{"norm": "rmsnorm", "experts_per_token": 1, "warmup_steps": 490}
Rows from block 4 of a small image classifier, named by matrix and row number. Rows with one number within an expert belong to one neuron, the router's apart. Each number is 128 + 24 x the weight over its row's rms, rounded and kept within 0 to 255. All counts start at 0. Numbers have three digits each.
After each expert's rows are labels from the 100 images, of 14848, where the router gives the expert most weight on average: "top examples" is what is common among them. Only what is clearly more common there than usual is listed. The data: dead-leaves pictures: piles of overlapping shapes. In brackets: how many of the 100.
# router: router (model.blocks.4.mlp.router.weight, 16x96, trained with AdamW), inputs 0-95
# up: expert up (model.blocks.4.mlp.up, 16x96x96), inputs 0-95
# down: expert down (model.blocks.4.mlp.down, 16x96x96, transposed), outputs 0-95

# expert 11
router.11:177141115148147136107126150120130135100093132133136156163096098142083102136168105115114142154098137120121134163084143140095152151119099170115104161126121146147142105155162094127110162142153159085171139143142145102143133125116120135110085173143098149127113174118144156104092122124122164099
up.3:134143159066161112154145110109133144146153148137102135116054111143154146129098148088135129155101155104163123122154161127132076079155148100132181139105172139130154159114115139112138094115146152157129110091146114145167152139156089145138124138112129154145129134125114140129119148157122148120
down.3:134131128146101176105150127117089124099140098123123151112167122111111136158130138149158100120126092133092115127133101154119158125103124130137102107095149128100173101151132079146123123143145148130168119120155128113140087111133128155092224137102105132117128075122106103097130106102151127102
up.4:142130134220114145110163147151139126119126125131120121134170158122112112136162139156132127108142117131065086100115076111134128157074118141110135144129182111163128090159147114140129113153117126103120189129137123139104077116141130152114131127140132131127124131128125121132149100091161110163
down.4:118095146160134164080123149120127147096107108119137098116182114160092092159077105133130160114125114110117133112117095101146130133147119114149096122122146122137108097106136091136116129189119136097127138139151182125148107125135118138125123098150091112141123084149142131127176086070111156135
up.5:091118143106138120105116104164167099117149086144161125141170139114100167103152097121145174152110161140130149191149129150139123103136123201141144138126127172100136110130105092157098128161126149123125133129141095134145120136089110101080137123143116117132113140157090104101138106136135098120
down.5:148154139141097137172074118109155127134152138132154090169101095129109148152188140159116126092156122115108150109156104161146153112122128154092109169140117133122125142106145157141172174117167132115096127115127138128168126104109130138137073110131137128168165099091157119135109135138106121117
top examples: shaded (95); warm (76)

# expert 12
router.12:146109107108126110103103139086111147128151100101133187131081091160122132106184133120148135131126133125107146170164168088113143134135114150123135155148134121145166122092108086127089168130117100095133126131130148112126101102096145106093153144126127132164140159132148149112082148176120148107
up.3:164110125150165114142122153138153113156100131125100139165093157164141166133140116113136094116084147151128111146112123142142097126121115123086097094134124153101187116110105124089170168131156169179102123178083106106109146117132138120128136112127139170122123132137128177128135097157130115126
down.3:099114139095151115127145129141124119162137160124140128117136088112111100144107151140146158105153144133095097127128115106125124114102123171157144121140143120124084094157130114107148102129184123058134094081116155148137135134123187151132120172102128139139145119170115093121114168120166148176
up.4:120106150097156124125128146135152129129096105138102159085091140131130154093148121103119131156116113104153145111088152125177078141137151102097138121118149114092158161131135129107131108155179173123108139139102156092141180141123124166092115141141145157167119140095134138088124148163144095107
down.4:114118104165144118136125129091135118103121143149147114130131098112102053132116148152126170110122146126097135161122099148123145165134068167155155104132137137157115081153142111096095134132135126111167080082118175128107121121112129145130166138088114093113123160114124152121101150126103131158
up.5:109130136147158149140112124164169101134141115134138120133127143100139151145105081148117122105085112115101144138109157141082183101074120096103133115133126150109168128150155114106102093144161103114118065114155149142129125130134148126119170118132114141081156124157146089086114163136134164141
down.5:100150105125150131145081135184117173121139116171125112088095094107135132131141124105156138122118171142137137089139159162125094126146155107105175113118149134176154115115139130122138115138133174158090151124104099117089175092143149132135116134120167115119111120122148112120141116098168119178
top examples: warm (98)

# expert 10
router.10:142124118105084124146114104173142127170137127110128087137126146145115161125174110153149128169110132133096143182160115131113126101098090163142152141140105114115108119140135117142110102113121120060099091094133141110130131131138153142098150127112103148153110099141096144149142165188115167098
up.0:107148126157119082088141152146098122117138097151139155068124102116095095159130144116158167174135169144133149129126161123133126129108124115161141073116153123130155127107099137098126121107127137138141164157127116137119153119117113162106114108164093160132141152083114123124114100093134063101
down.0:139106125148161171146084137099104091121132133100132122144109131174142150116113105135080123129185103108101132159141105119127122166162154129157124150165096097165125144118117150084131131109138139113079069133140156106098146127116118127133125125091152117104118107146126127110081127171128149165
up.1:138130154106113100151135127139131156115112126116139106156107130093145149106122152093146152117117140144188141118115122150142085089189112117127123054113096145149150164159139107100142144126127133158134107121160122136125143133117140048117106135147120165102124160142167117112083126159143135128
down.1:164133083117119149135105135135153127158096124117122166141155147121130104169122159132091125185096119134095127111116157125092134118109120140123156124145211117130140140116126116125091105154120120110117165126120132114141073106107150138138115105136119084143164115101123101143131134064152150173
up.2:138139133112119126116123105230151116149126131147133159118151126134130152162153142118132186095118152165104113154137127111152138127150153121122136147130094164120108118114121132127166160122131150171130080149110129124099089092144136106078117143136120133117127075142133097129162116121105082117
down.2:171125119088131127113097123167135127136124116143146117107197145136123132128147117145082184132112087155095160149164081137168140119106087109116124130131090136124103127171142138119144106119103147137108151141130169091133126097134152149091143141123110130134135100104107127132175097139083135097
top examples: earthy (97)

# expert 6
router.6:139135086113092116118136135089149142154185160104109179161096121148120144149146166168126144088104129145142130126131187117145131117136115119166100171120174116087103106102150158137095132131147128143092145149135120142107123095086159145118170127103114108141151124123120142168121138158132124113
up.0:106134155172094161088117137123133132141146089101128084131150139135121107105093119101106091150141152137098129127177138126142126128169154122108119137102182144106097110153183154133143119104108125105137166145116150143157100158121125118127142120176161094092154083092121117125081129118124150130
down.0:137096115142127100162143177109119146133115097152102129178110112077125156136140134155123149119146104073103142109097146111125101143126098150126139157117121122127107171082054106139148134171094141136097129132135122127104147128152089134116146109094141137162118133143129120159163156170134126159
up.1:151162125111106134147110114110116104135128087167114119119125122086124098090155089115173121155148138125117137155153103151153156143116137146156128142150114103111116086168146117109104150114121165127113176150138185140179141167125114185091118109140146114106170113149161131145137104121097117138
down.1:126160131105108153110130141138123113106129121128113109169140100125128171127113178110089138162160152090102129092144102134147115129126087123138143144148120149131152149080161159109138122147135151089138128092133091087097077119140107063136132115110137145163156147178105112132127147121158089117
up.2:104156091096118120101126137116109127119130142158145126162135131092118143140138107122168114111142105094106147106183112131102136105126118135161105138111141163118143095091105132132070183090136129149130083163164116108132115174139110116120126148175099133129119130074151161168117135160124142099
down.2:108156128151098115103146151121121109158134133105126100130152114110124149145131159134093149125109114122141158106116170084144123170170110138129120129119143152158160154186134152093178097152107145090149095099091175147090105106172133133137133117104131079134143120152101160116126121135121126170
top examples: dark (100)

# expert 8
router.8:157098103084131142108112104167139136167131094108103152147158138114138135119134110129159151081103107160099120106117118128099125138096162126137098119133082120125093105133106088133129116114116146132120111131077113103086074146155145156070114095123125108146115170126102110158160123114097102145
up.0:108102137110145110140133073153117108117137144146141097130190145135113136136169138145125101155129119141065086121166134105139115124115135147079076177144112151111118129135129137111160118122118135140097075108145129089119152125151151130109154143135146123102133055116117163122152113160113126134
down.0:135122110142094165132126122133102122098126132151118141077162137139163160099138148164115139137160128126109143136142143117149109118122081133143171164127194126094080082126111122122146122140105138132135117104156147148129120109111135098124127109161164093110100097129089112152084134108078077151
up.1:120125091084169130117174067136138117129139109161152143147183124115095151149156078103146173155121108135132103112147118120120120148128135105118052130125096117139088126171078137137132121107168151123146126128124112112138135124132133163107114105146137114178141148148155133121112113131110156115
down.1:109143118138091153137116121140108130102153129150153120130108115109136165100135189135120125130122131115146149112146129165137157170159156111079145152135160135127149132105130082079098116150144098133111109120107112116162205112143115135119151106138148111088149134147099163115139141121130054118
up.2:186123099168141090134131129101120118137122141127113066132124113136113123148140120140123122021118108107119120090126137118099111148106135145111113122135076102154117137140150112123146160139123176126124132116130120151132083156103152080123150121179130127118108142089143107168136125133120137145
down.2:121149118154137126096123152082106139147116126127157098151077101126126109157141122122132122119136176138133121083107113121092129166166117116124118107150120158120114143142154142162140169117116178142149177137170151118125145140120078105097123144093103156139114111144144140099140128188187130155
top examples: textured (71); earthy (62); dark (38)

# expert 7
router.7:096168153088109088106101159108136108154135135141138123122091114096104109121123118143131090163130112121167141136158114156113124167120096109107140170151146165132126122156099159108099170140108117108108122120123138179114156126137135098183104088135138132094148131117131144154089102190128131131
up.3:115153161124096106132126182160105075171126127157133121129153129147131129120120127096092154087119142109089149153158105148130122121134139161161145134126112167090166107101137133124110165147131126105122138135118135112181126143151115097119073120111144127112175123090149124139110113199132149134
down.3:134147121120106116140124116149125134129117106079108101111126144100137171119131182188095101103189094123160125104146137160163131120117115170138127149150128150094112137118175109134160149137091153087115108131104136156159118132133113139099156150131190105134106110147155114164157152119120127120
up.4:154115142109137148086142136125140143146128108138146150124116079124101146099149108146118092130098123093108153131168160115120116132122064094106102109147133127140100135133068084132110162098122135145132101093106155144118146140140136086175138108125156106101095170139142159170150139143142164101
down.4:143117138108125092118115205154170138133099153084120146092134140139149089141134167130092126105104122120107166134125133145131157083146121101145105146118133121148141138175130177069093130156145164155130149131161143089110134129132115153097152144104120136104134116132111153125131095105100111154
up.5:104141118169130111160132139084107099128142144144077101151155151137131120130121129126097196099126115081114168142159145155100157138151129140195170162102119121135128129130131092169116074108116158109155127130122138141144159127150114108113112124155129112115165115072139132121123117148133124113
down.5:160166115134105088159134096154147139140136114135139090095118108108123122096107101133072125105195139154136113165123118076110123109135133114150126126152126124111114140122125104175168158152103132113081138113117163147146102131157111144147132124096150110139123101176141136174133131109091107166
top examples: vivid (100)

# expert 13
router.13:117153124086104072143134118091136101125148155109129167146094165107134144143124125151134109105159144102156094103121164146114108108139148111136102147157163109099118191153137163152158114102101123153124155158158128147143178130128174081141133141109143136134093100110110113143166105126142124131
up.3:159149110147146109122092102128200158135118127112150195142156152118118147103124162117096120150109121116120119134111124126105158136120129122095091110081098183107144116127106133170089132108110103126153129150127102149077110172119133104131110129126108152142149129096106131142086162140112157146
down.3:095117196116144180088152113124136112104150141131183136152137115144129141103123136150162148115082098104129141151118133139101150129141145149072128121120131096115102170134153128131092122140152112116091106132155160129164146129106115188121117099147139141123131141170099135138166106149138159098
up.4:130137155128142109109129118182128077156119148146088118126164162093072107120145136133156155173164103140134112153119130132154104176122135110128142119071078116121144103166146139125134115086091150132118124154141126126127180142132148165130148168146116104117118130161132165131121139158159124129
down.4:168137104100129101155073117129163140147151154136142102139141119160167135129114140157105143158119163113107170132145102162112107085095093131143125127119112124154098104132108103101099156164143164090117153153100108117125100125129124129129164170101141144162126099133169155118123081119089155126
up.5:138132135113130145146143123098139112098096128167109147109130136126145122157164133121115138131111156149120162111140184148116147082105125206141136116156136109119117121132123155097133097134154113082166140151103150129160094096132116101117126119162147145154098105067172145106097158097117102143
down.5:156131132127161127138139133213142113154068133119133132151139128107099165109117110161090115091107100145158134149132109123177104158126102111103122102120132108137142091129110125079105132115126184125127105110089143107096130126125154155102104078104146102116147106130111142116120121117169137109
top examples: cool (100)

# expert 5
router.5:124127085140175136157159156092109117077101114117091185113113123098113083124108154110096105104165153124133107103095157121153122126131170116142143110102147102107153115105123091133159109156104107146148169138156130149160153121124127119151125148144119112123170164102136115105122098117173122136
up.3:108194135119125165108127119112140129112108176128106133141089101145118138126133154136135150097153127135155104142130107121153144167184129126130126121139146139079127110091166117168113128125157130080064161125148137107129131104091082158178120128134142129117128107099143108122132126118087172145
down.3:146120128136116121151107136123148121149132124106118141173121137086135126172147101137162105126130134126156148171143136150118115113100102142118182122137120133151122194134158143169112158160149145168147129136162144129130118129063166097087150143117094112120108188128108156135106129137112072138
up.4:123123202122113133157122067172122141114131102139154116105134137129141119170091146098141106093102133157150156180142097149147178141145116140135185120130147134136140109138065147130175150128145133159113148125147128123123091120132101120183104114130129108133142172141134136109123128129132119129
down.4:129130116227117140078166169164170107110126119119107135120134150165128112151114117143133116122125111089117112131131146096140145109104148102125125128142134093087099058147116153095097109125150161162137112087115132117122123151087132116115136108126137104152146108117123103149116140105125124098
up.5:150103130148147137143129163158156102138102118132126138074148168107123135138116171148122090100086122108126120089104110152127139142109156133132115163137171133125143102160120150172126147169110111108140127149166110102135137132140162109134118083136118153130173172095086134107174086113161122105
down.5:149151105105086112110097103084129125109095112123115127166079080127135101144109147157131143163123172155170106072106159114124113150136149121110138128137151123134163162146116128140120144130093114111139136113107148119099168167135143143109109161152174163110156126103145122145154160163139161139
top examples: grey (100)

# expert 4
router.4:094129138071131149151150097149151117106133125117134105122101112106129175124125119160141151149129086135153125128156116176118107131118119091108164117118118100164106152140070141112154088080114140159097107143120091156134181152154098135160136107130120118123105112148085118121153115108159094112
up.0:154088156177131104123149143106164183183161144148086115117119105136128109108139133117151151075129161104123144144120143097107102123100135125114121143080131116145133143175162127148127113138131167124116158173097102157079127101122152134141116099127151122138150133140094142106099170114146130135
down.0:094137105123173112165109112113130130100144133176150172136090100105152127107117119161136144157118152136124122129109144162120147139065154120118096150118156128120190102122126121162117106114138150162148097140082122152131088132120097069151142146157148168112134141138149101119160127125162135128
up.1:136095135138125149142148148119099126135124165118103124104142068169063150088112170142177123102113145108141142101167163128125109131119141132105085145150125202134104099112127132125124150140144162103159133126113142120139160112143136101112124177097133114121116141167147127167119153154109115130
down.1:092145103059134142148087135124172112107154165136149137124094181086094099129154131119110101127182101104143149144162146099120133140136177121145135130126130133130140136134125129119146072093113119150158079143149121162137101125148144120123167149109152144128172115129109123150132130084122125124
up.2:113101095136148102132168086157125107149147150160158094110149147149136139168118107182108174195125129136125121131152091073135108117097090147121135093129086140108140134123118101135126119123126145122139069109149105137089131112124128109130143104139094162117107112163135126124110138145085123108
down.2:119122158087122133171142145090130117090124109149140137106132108126140158150143068151141135109139091141157121160099157122157114092126119156122147122138125103138129130158152146109118081090105109127154144098184152120153157137156125137134185151126136098082151176133083132109137150158150132122
top examples: cool (77)

# expert 15
router.15:113099120131164137156086111116123169132096090133134155098081114122159182122128152126114098111149151140170115122153175103137156113144146129150119169149140127145162163094148146126155171139157156137118144118125124133172140118151137121160147146107173183127121131139155101094136139097124099139
up.3:152120118121122158061130122092131102117121171164158175128128109152101082147113137129125115099113153120121113078100128125120133115118168120104118145085118108133090127098131152091122128099120130134113154076149126095103078116165135108106122083121100152096113120132120125132123100146089169136
down.3:101131126123159128171153088128143128087110114162110124137153137126120107174140101098118099138129094116141143206108095089110145177172108107126156155116129130098176110141137104157102154135124168122141111151133132137112104117093078121149119133133118119148113110115129124165093144099128099107
up.4:137143103162138131144148089154131156147127171124088139141133143135126149154108136107116145074113166146117126110117176093099132137144114136117088166124181138143107102095156126119144147146116149134123160128099160083112109129130143060107088128144139120111174117097138112131147078135099108116
down.4:099139133155143131112115109091087127100147110158120142113145163105091151119107102114103120077112162155128131115129068182109108146147152138120141127130130138116145091093100131167125120125134118106170126108108156163170151132111065142110122132125156141135107153124080135152130164164098152127
up.5:148104102158140153144141109102131166166127120115142129143150131123155134105159122149096151104124103162150173115125094095139137122138100105113097110172181173105168103109134146121134078157149155094151167138139115072143117114142132145098148123137113092137093160132119108173144105143128140125
down.5:144100163157132147158153142150122138083139128101124113151119181134130097142122141132134161108106130089091098140125114138108113139127136123070158142120135080173137095146158135098118134109145144119111111144146099146134144111144131114135105127163115152174126086171105147088167174153101173129
top examples: vivid (100)

# expert 3
router.3:115161162159145153122154137078113119110128173165151169156091115110101096156115099127131143115144167122165127120101155091153132165166130117105162131091161123157168135126144119115135114145143131153158145142157130142135160109124122166131113171156120113151158159105165163116102126111161151131
up.3:132164115132152092106147137098134129138134127092125131099116157166123114117114125125101153126118085170159143129096126108133098141145146096114122124165130143104127138136160144187123126188074095148134111160107067097131137137152135092138074155112092140123117129138127092100174120127128103135
down.3:103106148161155103174124087133083155117148115177130134113122155111092128141129110115145146127126139150141089116142111131118119108171109139139132103101154160096092117119132132193111112097092141145091143108144157093137115154132129083154131114158120127157120124103131108126081102172084101138
up.4:120138118157103135093126141101166131102155116118138145139137107169128128130151106144148122107073119127163141153145099113157129117109113174102119128155111142138071143112179120112096164123161184130102160096114093120094154136145121164107157138114124107159118081144122091157151153142148104119
down.4:126108119150132119129120154106138142131104141097160170085173127180108085181124110080104139153101151127117130138138072139131143147135114112123212110085114136158136118140121124119143128173161107133106108138179145120146152136127109148154128122112158137125164091132098124112149128113128124126
up.5:131106118095126113143134119116132094138102138170072109130148146145166133130133113144148092123136133117140127125109135149129115121155127131138114125103110126103158120173127122223146109138023159123112147109110140141111122134132139144116117123143054139113126110141120134150114108129094125113
down.5:120120147162160116150153131189072163096183108108108098133146106148104068112112113159118140123164129139135160122131091154089120152100157108106094114119122132154108124141148160120115165120086124120126136131119146147132099132103099113187115089115154125113133137128158128138128105116127136165
top examples: grey (100)

# expert 9
router.9:122129160175124146097124150118108128112124142134145059119198139133142104153095121122107111071154089099156124076154088138137117150099122154112116112142098142109137093145189154115115119134107120148119119157120097124119093114120099131136142144115136126126154111092151139151148131106084136144
up.0:100162132154126118159128094140143105105136089135118080123205124125128137154144137127159102049112112107183125123154128108133113122122170131141132155136117132121141123114141158117124133080083103150123190121139070141128148142134109093147149124131127143134109111163135138128111115149138137154
down.0:131142147176128169117134123124150154139102105068108127126113143170147147124146134156133118138149150063107117120102135141106115151143112127105155122134147126160131106174150103120108110109143140082121153146157170120142100142121156158131110150122132067114121088108123108164113112080085153102
up.1:083130096104135136122112131116109148102158103167129144149164115132125140108103103166132132161131113102142145086177115161170164125147127102144113101155125091138157157077108155166114131122106106154115112185148127182139144121130110108134153157112126104148114112146107138118131090101169105115
down.1:089117135131152127114139128198110135113124146091108052141149115132110161124099148130120149132153160125120157154103089114092098104107151131125133083120141097158148116119145109103110137141111140138108103119135117139143155141093109187110133093122156134164153147113092134132097112144078120098
up.2:098118094197090142181162139115135122099109129095119108140192114114124158160143118146135092109118128126191114100168093115123136115136120137118103172132144109099142096107138100122133147089136144115135107114127104138136164153129143097139156126096144155126122066148125114143142134146113129143
down.2:121126117190160120138144116146110110185134103083126158139157105155152190125135142148129096145122113075165060147170115157100139143142155161145119156127149124160157114138141145131085131131100142115121127121156153149136136153134126111158123131133101113122126098156121133134092127096150158131
top examples: grey (100)

# expert 0
router.0:095145095106092119173131158086133086123107123157093159108114102139143119109133148119158176119133110156167151133127172116140153117191130150081135139106145106102115112118113124130114123159109117088130130116106167140104121150128113092162179142112119093139153136132124093131105161142138139164
up.0:129120112086115140097143136136138116115122161134156136118135203114151089156151138162110114120139121125071125112188131105119118105127116154135152130129129121113168170134109109148110124104154133166130129114136137095119156169133168134131135120140068149165129114136120165095160150089076120111
down.0:134105149152129161135130165118143142118137133148130114137121065140157175084126147123123158131129101150182125141099121157174134104170137116160117127114171129132114150137119145143133126081150120114103116119136077167134111108140103116109104158091123142115131169160091113175114122088154131169
up.1:134179125203136171156188132142126129139155131146145096143097153103138169126143117137164132165130141140121109137132172103125142108119112111095110123130146125119139117165160145129126139115129123057098097179182130141173157113135138130130109112123110137133168114132144121103129117132153149133
down.1:120122099100157118154126131146120146103135116153135111100140114103116064140106122154159151108138116126140175113172103187126094155139156134118171127109146145185145142113123120131129109156149134143161123090070128134112084185120116131130136134108140127136148140119142161130111156068123105117
up.2:102079111162142144129058146087130114098163085122149151090161097146119134100131119147075120134158117126146110143139101121151092136144150090148121139172159092108111151122135118135094096150084127155107126149113130142120127132149119129120122088150150134108147163119116128083084153114126121124
down.2:134131161140146136134126150133142157154155134130146199123124148157097095140117141165123093136094096129182148125096154119162140082099114137128121132096134158147091135125099113146149129084076143141151127158113100124109093126114150112125111106108118150110156117089087148107171145151126090124
top examples: earthy (62)

# expert 2
router.2:141135153136144119168124141099132161137148134142126175108084123142106134081143137112173145144113144143134170126096196125123160130163106123136142168117113134143167142101078148096109095153142150149160121146117127141110151128114188161149146142153127136128133112175170114140086125124144141116
up.0:168124140136150122120130097130143116121125124136114101103179124132115144134111151156117107129100133162092123159147149112145133141117079122139150163097115153124121062157105112147149175130136101118174113105166113137108137123107158155095119111150136096105107150150121083118096163159145059118
down.0:095142122139113146200130118144128143186101133134115124147054118120120145150085100142118145099149160118157114095106124134075155142126118114091132138097156104107137146121131131138136113164132122170054134173129105119144145105148100117132102141138121145150110127100139105117135121134098137149
up.1:162130161138100159139086090159120092162121092128107130126146121119163128136123145161131089124108142156113138091129167168140123133104161080135117150163149132109144111088109130124169120128105143151112101128126129146097191127114127082090145110086155132142127103162119085119139117137144100097
down.1:148142094102168138179156128104061108130141114143152111139105118117127161119134125129130129114104117085137127130121106119112092149083207141093129133112148098167112126150089138133145134104135121111107125153130136122152126161101169180126157107136122096095169148160117092118142130123157134130
up.2:137133116122145113129106113145145100149153061136075150135085137174097108126104142146120122106127091114137122102100150122145132107146104088166144144116145122136161125083109169146109081141195138103132121111112152168146143107122136124163094150133112171130123140152133099146161154110150114120
down.2:154132140127133143125122140101117139099126142109178074142199091102155127121137109154099110152142173153139147101177128132094128171117147142098114098115144141126131159129120132131156060134140160107105104139142132123130119084157136110166159127126117113075128123120087144089126109128139119139
top examples: shaded (94); pastel (82)

# expert 1
router.1:155128129147167123107160120167094122115132125150153096121165153129144107115101159079108103170135155163083133127105133106144098078174163111124113088120149157145132149151111126116152123157138129115173126118164139105134118152106115105098100115180146112091118115142161144089125138110146147149
up.0:106135122048107104125094106132114133162144159095119147121097109115124112128099113124082126105172171139081136115133168178090123127136158138122094174158135132117145145142092131106134115105135145164080141120133136143153103118124129132138137168092141111146143101159144122137144089105153121150
down.0:113110106145120150139119076138093100108133115113102121139099110127122181139137131122157148135118097088148093120184064157114134121086089104119136093129120117116138138160129167139129137131114126131134121148143183155144146161161133122115111084156183093100122148145101125108104142123091133142
up.1:136134137138105150097135105227129125166116125142096122083140158102145154152155152137109135152103143144075153128131147106146102103118170133143119141149121137094153108132087099141112161141124128146112095079123132142121106135097155122113112190132125132156134090117143139153149125115118131104
down.1:160151158095111137136119112159132108154169118103101119085139104110167144130121138140116130176114157157119134170156079167142121150126118133170154122161115127159103144167167145138136131099157147156157150115144089117133134147155122121083122157150138123133074154121138135090119135135081098105
up.2:132091115116157153109151132137112111141159157091127112101139144137125166132103118148136100177128149133096132121131122121127133098082154131101111139122135125168162142051154153131153131127134153099108099115133174144114129114143128109129128119124082138105123100113135088085087123161101200111
down.2:115131135135117128155130094123152122108073157088180130114108137128145176127143117166157109106120159089151099167134148086162089164096103138128177162149177097125144124144147128129123123136108113143106180130106137118136131125148118127141121125151134147093143132137131112112086082114169099148
top examples: grey (95); textured (71)

# expert 14
router.14:119132101150134125115147112106108164093143136140129146143096104094123095105161162109099095157113089133157120163095135119128103122171125075130142112089148131122121171130135076113095151177110099125152133108130148112137170129117098121156118105137093117095124189151101144131111140156129157150
up.3:118110120151129143098161107190123100081161121161132151119180126111169112112116141172137120155142145117096098095116174138128154116102134139128104078132129104128132093106107123086150142169107128116123091156156091145115130152112117127156111167118135111156125139114130145150157166113158163120
down.3:096128085082102166149108099160139116152139135077107098120115138134093120137119095124083145141167083109140130152137096120139153135101108169093147143133128094107172144144146117125128100068145134136122175143125136152146115114103124106113135139149114110087176173132120114142120131106142123093
up.4:174110131118117163171085110161115103101138096134131144096132128085094126094147163141154155125133121136106114096149143140098104109128123147110133124090143140156096129118118099068174144128115048127142116144143143162105097143160100158140109126128122114144133132125093137160143162096130134125
down.4:140128067136166162091161127137114132148154159110153124185124120156131125145128125163123159135123140112107138073104114117129151110065142151084131146158123092091167122130127164137159141117101164110125112166101137118130124141125125133118144157134111115130110132113064116103111148127127158084
up.5:106108159086113109101151109205068144169185127149125082117108166134154134103125142136115133169152139125135105166137097100115134115134159107129135085123139111127133132144122124136148167145150110126128112117136119137102127124104146090103100104107138117142077140132168146139141140143128096164
down.5:105177175129132110123160104174121126124157136156123112113140095176133118142118126117135064149143109156111181127145136122083151116123120094126117106115124144122089083162126161111147142148157156107150155149130100123071098154117140146104129125153100130104107169160146111164134121123131115149
top examples: pastel (98)